From a checkpoint of a small multi-label image tagger.
Model: 2.98M parameters, patch size [4, 4].
Training: soap at rate 0.0045, 13900 steps.
Data: trained on reaction-diffusion patterns (Gray-Scott), 23750 training examples.
Rows from block 6 of a small multi-label image tagger, named by matrix and row number. Rows with one number belong to one neuron. Each number is 128 + 24 x the weight over its row's rms, rounded and kept within 0 to 255. All counts start at 0. Numbers have three digits each.
After each neuron's rows are labels from the 100 images, of 14848, where the neuron reaches its highest value: "responds to" is what is common among them; "patch colour" is the nearest of a few named colours to the mean colour under the peak. Only what is clearly more common there than usual is listed. The data: reaction-diffusion patterns (Gray-Scott).
# fc1: MLP up (model.blocks.6.mlp.fc1.weight, 640x160), inputs 0-79
# fc2: MLP down (model.blocks.6.mlp.fc2.weight, 160x640, transposed), outputs 0-79

fc1.593:130101125161161136154130170106123126136156151103119138121132114128141126134146116137120100110161129115138117124129141131104148109127094171104078091120121101154165144094198092110133139120139106142139172076126157174128127093124181138121099138
fc2.593:118158134064085126113150179132141142129105135101147109158122130144130114145160139093125123134144158124141124135110148101155085136150160071151157154154138182100128135164106104082116135102092117137145103182123083138147161142132130117147163126
responds to: warm
patch colour: red

fc1.98:136143089098185101116079117115110090141136107082131160136119125123112131112105116146099087174141157140107160153155101113106137140095153157148148114137131118134115158153141109104143111119117147131108143151155137174159112134119131090145150118
fc2.98:135111123130084136154176143137147137074131136131116075123159113138140147139137147118151160099090146106169098114099108090139099137168143106102118136150123137140135152113108138125089116129114111142141117117119153087090170146122123165086135118
responds to: dark
patch colour: black

fc1.91:098125098089102151121104109135162104155109135115105150114144098139088148111122087112070097120140137158139159108140100136094100131107112125130104147141113141135100140149140143142113122144140179164131170063125117140118114102112100119112128112
fc2.91:126135126118190114128135133109085111100184130136164103150135166132135102129158165121136139117088126086128121128158115192174172146173169079135112113118150117130132138129130125081123127115135079074121078128131140156130136123093166141179137116
responds to: dark
patch colour: black

fc1.48:142122129110130113082133110074123100147118164154105114128133137093110108120118118114090117126127133091132120161106154125156135151068137129185111089135099123103142161131101171083104136129145094147147107093046144149129154149146137128171126151
fc2.48:164150134173122124145125099153122097102142118148130129114101139125160134101110158170165132141112131135142127132132113112159131165174103128124151163157130105170129084143101088173106116090129124123165123160205112131122099135099126165141130104
responds to: warm; dark
patch colour: black

fc1.380:117161173120109168093135056117125128121141136134152138128157131150143149167177124125098112132127072146123161090130155127072143119177120077145125102086125169141126120132144155102073087082123123122124114138135116166116114100122115171149120140
fc2.380:144113140129106048110141131121115168111129130134126151143122128129146150102123156131113127125098077125090100146129106104145146139079129119122110168121127101129164118138119145115106156145109153166130145080090148153158118135177125104114121126
responds to: cool
patch colour: blue

fc1.159:161114103128090138081104141136085147126115147176109121133135115136118153107099128144120128152173194155165104155129180167085144110124120156097143118145114157116109132195128148109115091136107129135135113108147094134116143154143120119128146084
fc2.159:096126139133131143186133091102103170141106150120143125110077148163129100131085170125123118129109127099146136097124114132135174115105097126138108154134111136127133130100151142129129149110139147094133139137150128134153125103090133155120069200
responds to: dark
patch colour: black

fc1.0:081090130142140110107141102140128101135140131125167126144159128125092136134123106133132123136155094141160097143135137148138148174113075124150130090143179189154136161125086144128102123127163094094140136149142152157147122150133131169112109188
fc2.0:153132088128135143177133140147132177115120138147088100111078131128135149121120150115126152139110104105094162188137145123143162135145163158147167135123087103118118127127161137121155140109106161121096136146130126122097130079126129112143192071
responds to: grey
patch colour: grey

fc1.363:157093156098150096117123134066146141118145120174101114134103126138111142119130128175135135151127144107083137072111114131112149125117142142140117080158138171085099123099119127102137123100114132125100129139132143128109156099086104123084142097
fc2.363:105152115119189101164111150102127149086125114094108088136128125083133135118123116104133135144144090126106108136114101118163148125117152104094170105134126106101139156133133117123115144146132083132138169090100172106120109129124112104186145161
responds to: warm
patch colour: brown

fc1.358:114158125132144127135106164108121107151128131111150117107106091174121165103129141097143115180145152124129133110109135155155133107126132137121108149082125074126115144116134103095092177159156065113146114146122146131100144124109184103116098100
fc2.358:077137131131146112133152083134152125119086114198136084144157157129132141103164141180145155135146173144150119151120103091125103137145134118122095143136122136110092113171150115123108138098109182096160136151141108148167132114158076158123138152
responds to: cool
patch colour: green

fc1.512:137100129082115119097189152110130130122141085140136092110117120128158150122124093103104173152112112175143093114108117096177131095112129106102174118134118135117123122116122108097090078161112126105113090128071165143110140148139093142157150116
fc2.512:118144154179131125138107096155108129131122121181124142130154155103130101090101150137168135093095119114146158131153098157116114129098121177147134142117178120152134174151152130110171145131132135101106160148108093083136125083151127135132132155
responds to: embossed; dark
patch colour: black

fc1.328:098132155167163139136132101111165142132097118106133121119146146128139115154123124118119102115134118139160125149135138114155135154125135151128130093133185141107146176107126143125136099080115166111131119139162118123121127136132147148109126136
fc2.328:106118163092139116152120143131108156134116177181121125106103154116113108100141137136144116139177147144095133115093076161094102082142099127148176156098104136155121108149143166143085115150154101113114113145158119123120090138100115139132129112
responds to: vivid
patch colour: green; purple

fc1.443:121112088158149132069159113134135148096121097152109109129110120120133123130127106074125120153106138125136079115097153124112110104133140139126138148113173110117141160112139111132113073106102158129128120080136130149115141072129136119145138108
fc2.443:123160164102136130125131158073121086111148140077120131109141125146127114113124140170134146110138084160164156142101100119150114118073115097150132106120125134122165097133097144100151165143150128115126137162117089142116114152117078148143132113
responds to: cool; vivid
patch colour: blue; cyan

fc1.327:137161108103135134121141076155158133133106165108122146123120123150122163106105125102110142137148177144155123101112132134159158124115148113150126101133134119120134174103090141146105119131089134133157123099152129168142169103137134132174158130
fc2.327:141097126138165101153070173104140139126149132124090100155143122128134140122136168141142071121114087107150135157141117124082107152133152156128128113111102133120148131137157093120141151109170116121094143148131139127111087111131125126091120120
responds to: cool
patch colour: green

fc1.180:134146139144159115099158158136152124126142113126133178133132131135131136136141132103136161140150128164086146096121155103121110168164123109093092116136161143138118149144140115101151101127133114107085093157134133124168145103159086129134110111
fc2.180:154158130143148114135120129097132156134146114134111127118084143101109095112105167138118109109110132092164112166166126158123159139072104133118118101171126083138098143122131137150158168163081132131183163100136131097083133128120155106116134141
responds to: vivid
patch colour: green

fc1.96:121104142157110143127077125136131144145127121123153121117131146097091161111165116146151115120160117133145133104139095153148101155128174131089161132111142142152122131109092103103097172134115151145114131129136192144118138166133127138157089131
fc2.96:118132147112152140109142109105092133085163127108139144119156162116139141089085119138115125128118136124133111120092188118144140111148103136131122098150119157118120128130110127115097113083115125135134105173137105102143145114175127108139159099
responds to: dark
patch colour: black

fc1.352:142110145113156116134106178131078132133176170107086097116146090083120167152127116142098096110144154139132091150097128143108116138139177170124113120142120144154147144155160125073099138123111120152136144111097119168142144078114107111093173092
fc2.352:104105114121092129150079104151167144136096079168128151113085084131163129124124140106110111125136096168091127124102186090111146104136137117133133147143126118125110077113132178110166092111140117167086105144154140126143101162142123122105128146
responds to: vivid; warm
patch colour: brown

fc1.53:156156132128129131160158143136093151086144144082129123149101141121144094178120152148124118121117137139158095118125125125144096104106154169088106131120156096079106046138151112116129115169135128128112129127117116136114138122158136138117154145
fc2.53:116127105164117104084088089084133108148135145114114140114198115082115109093134130094103074118115103124120110159126135139100145131199123128147108115144096150136146146102127140112126155100128099137142106103157122121130140143086113102126138134
responds to: vivid; warm
patch colour: red

fc1.630:128129199114144099130125166106162127100122088120138124112120112129178128118134140188145105128095115117140127145160115106135110129111141141149161102085126133107129084100129166098089135100109139083131144095131143144133141148109070105126093105
fc2.630:129121127147139098116098105153134117125126156143126113118090116150117124125143111066115132105165107161084114155170101122066121134148150094089114135142079119166148150097178132139148119133099141114142122132155090078117134112157142115150136136
responds to: embossed; grey; pastel
patch colour: pink

fc1.299:119131137121124106125135167109147140154095130089116102072131126127180128092125123148132146120095173121147147121106137102148153101160147117137155152119158154130133141128175103130136096185129104139140119151149120135156142095100152130152111120
fc2.299:110127130106119149177124102125129142149131171180115182198125120176098138152148140136138133124126125125132122134148126133160081154084151157144103132188084137108115111184090162130118161126146153098087110110115175099140113137161087113122137165
responds to: grey; earthy
patch colour: grey

fc1.70:122099172145121125119153124111100147119169165184099148124167094122119113154108112135105173155144076111150117154141155125132154159142136109135135143157109162119118147087139111124069110132099118082129139074120134135079130131132091168078113144
fc2.70:163132148149135113167133132136139122131104133103161128102119130147109200098135097139095091107161130169118175148116089159112112092120116115128133080127129124126161107159119130136158154132151172141116169162136141105161091134119172094142120129
responds to: embossed; pastel; grey; setting: feed 0.054 kill 0.062
patch colour: grey

fc1.444:115113134121114102138136144140081078159142156117105115104141160097116148128175125124070151152147157086149168106120096088057117176131161115090108140125128151070112110125163106123142154153124108119100092142137163117127101124109129155148102171
fc2.444:147141111119106129095101107142161172131127072103146166135126140152171111100095135149172110104113119166103137142141108138158135097146115116121147111135147132144064131157106112116144100113134102155114140102166135079127098150149141127124126092
responds to: cool
patch colour: black

fc1.311:085103142139141149100144131097147155114139150113131150098161134094118109141124132105155128162097086121147147118128153091143123088161120106101147111116157091124165076134149134142093138142122113120139166130110145099112079123132106109163179191
fc2.311:123153105093108095139109142159103071134084106128111133152099112123138133120107089138101121144149146146121132146126093131107113169133141099164098131130131137136110203149141082098144117112088121143126086140152141151139143137156172184105136130
responds to: dark
patch colour: black

fc1.412:153129137167130116120116119172127143152152143106088134121172128143178115138123159097130101083124130138160122059161132110111149167181145198153121115165147105107133120127109159088101123148137111128134141104156119131126127138093167131121128108
fc2.412:101148111074141149118153147120085113128091137133147140097117104110137159127103128169133140148149096147138159144124119158133150073096105108129181143078127131147129106141102094158134152123128135131128084124143171163123126105145112129136173145
responds to: vivid
patch colour: green

fc1.288:086133129123150156161143179087124119136148098105073109107150087086132151146153095095117159110127158146138120087121124140089120126098121143113089141111153172119110088105100141098121090102110117133149127183148111151097139142083120151124134146
fc2.288:181121119128069128107127102167138145092147181119135110157117138131138151078102102140145126116136087139134124127131153131133102175121128140106147125127105106156133182098156120129131199141127111124147114135127124134139135128136111082131144103
responds to: cool
patch colour: green

fc1.486:154137117121139100134141132107137115148134105128138104131079110130148117114156129134097151134098099154104063150141162129122135132104179100143155132153155127117161111120113146115101103188115151097132102159127089150144095145174151129109129101
fc2.486:153159154110174142082151110169125154168126165147133164133153119086125097125113138130158123133134112133145145110151103110097089121095126165144132149099084114094087122172144137117160143092154142106133157102161137108085127133163125122152121141
responds to: cool
patch colour: green

fc1.611:158112128120138186097117126145131146128148125143179146142123102137118142095104124161145121106126149133171120141095143097114093152121098143127078104170124118106128142142153154094109096114157106114115155170174124035096149118134137119110112115
fc2.611:133114142114132094141113196170125168119115136129100103112123147163114138169169142130115128162142108145127140125109126137134103113172163148123152140081101141124139100127096116154159135138120158122185084114123117145152122121107110102145145089
responds to: dark
patch colour: black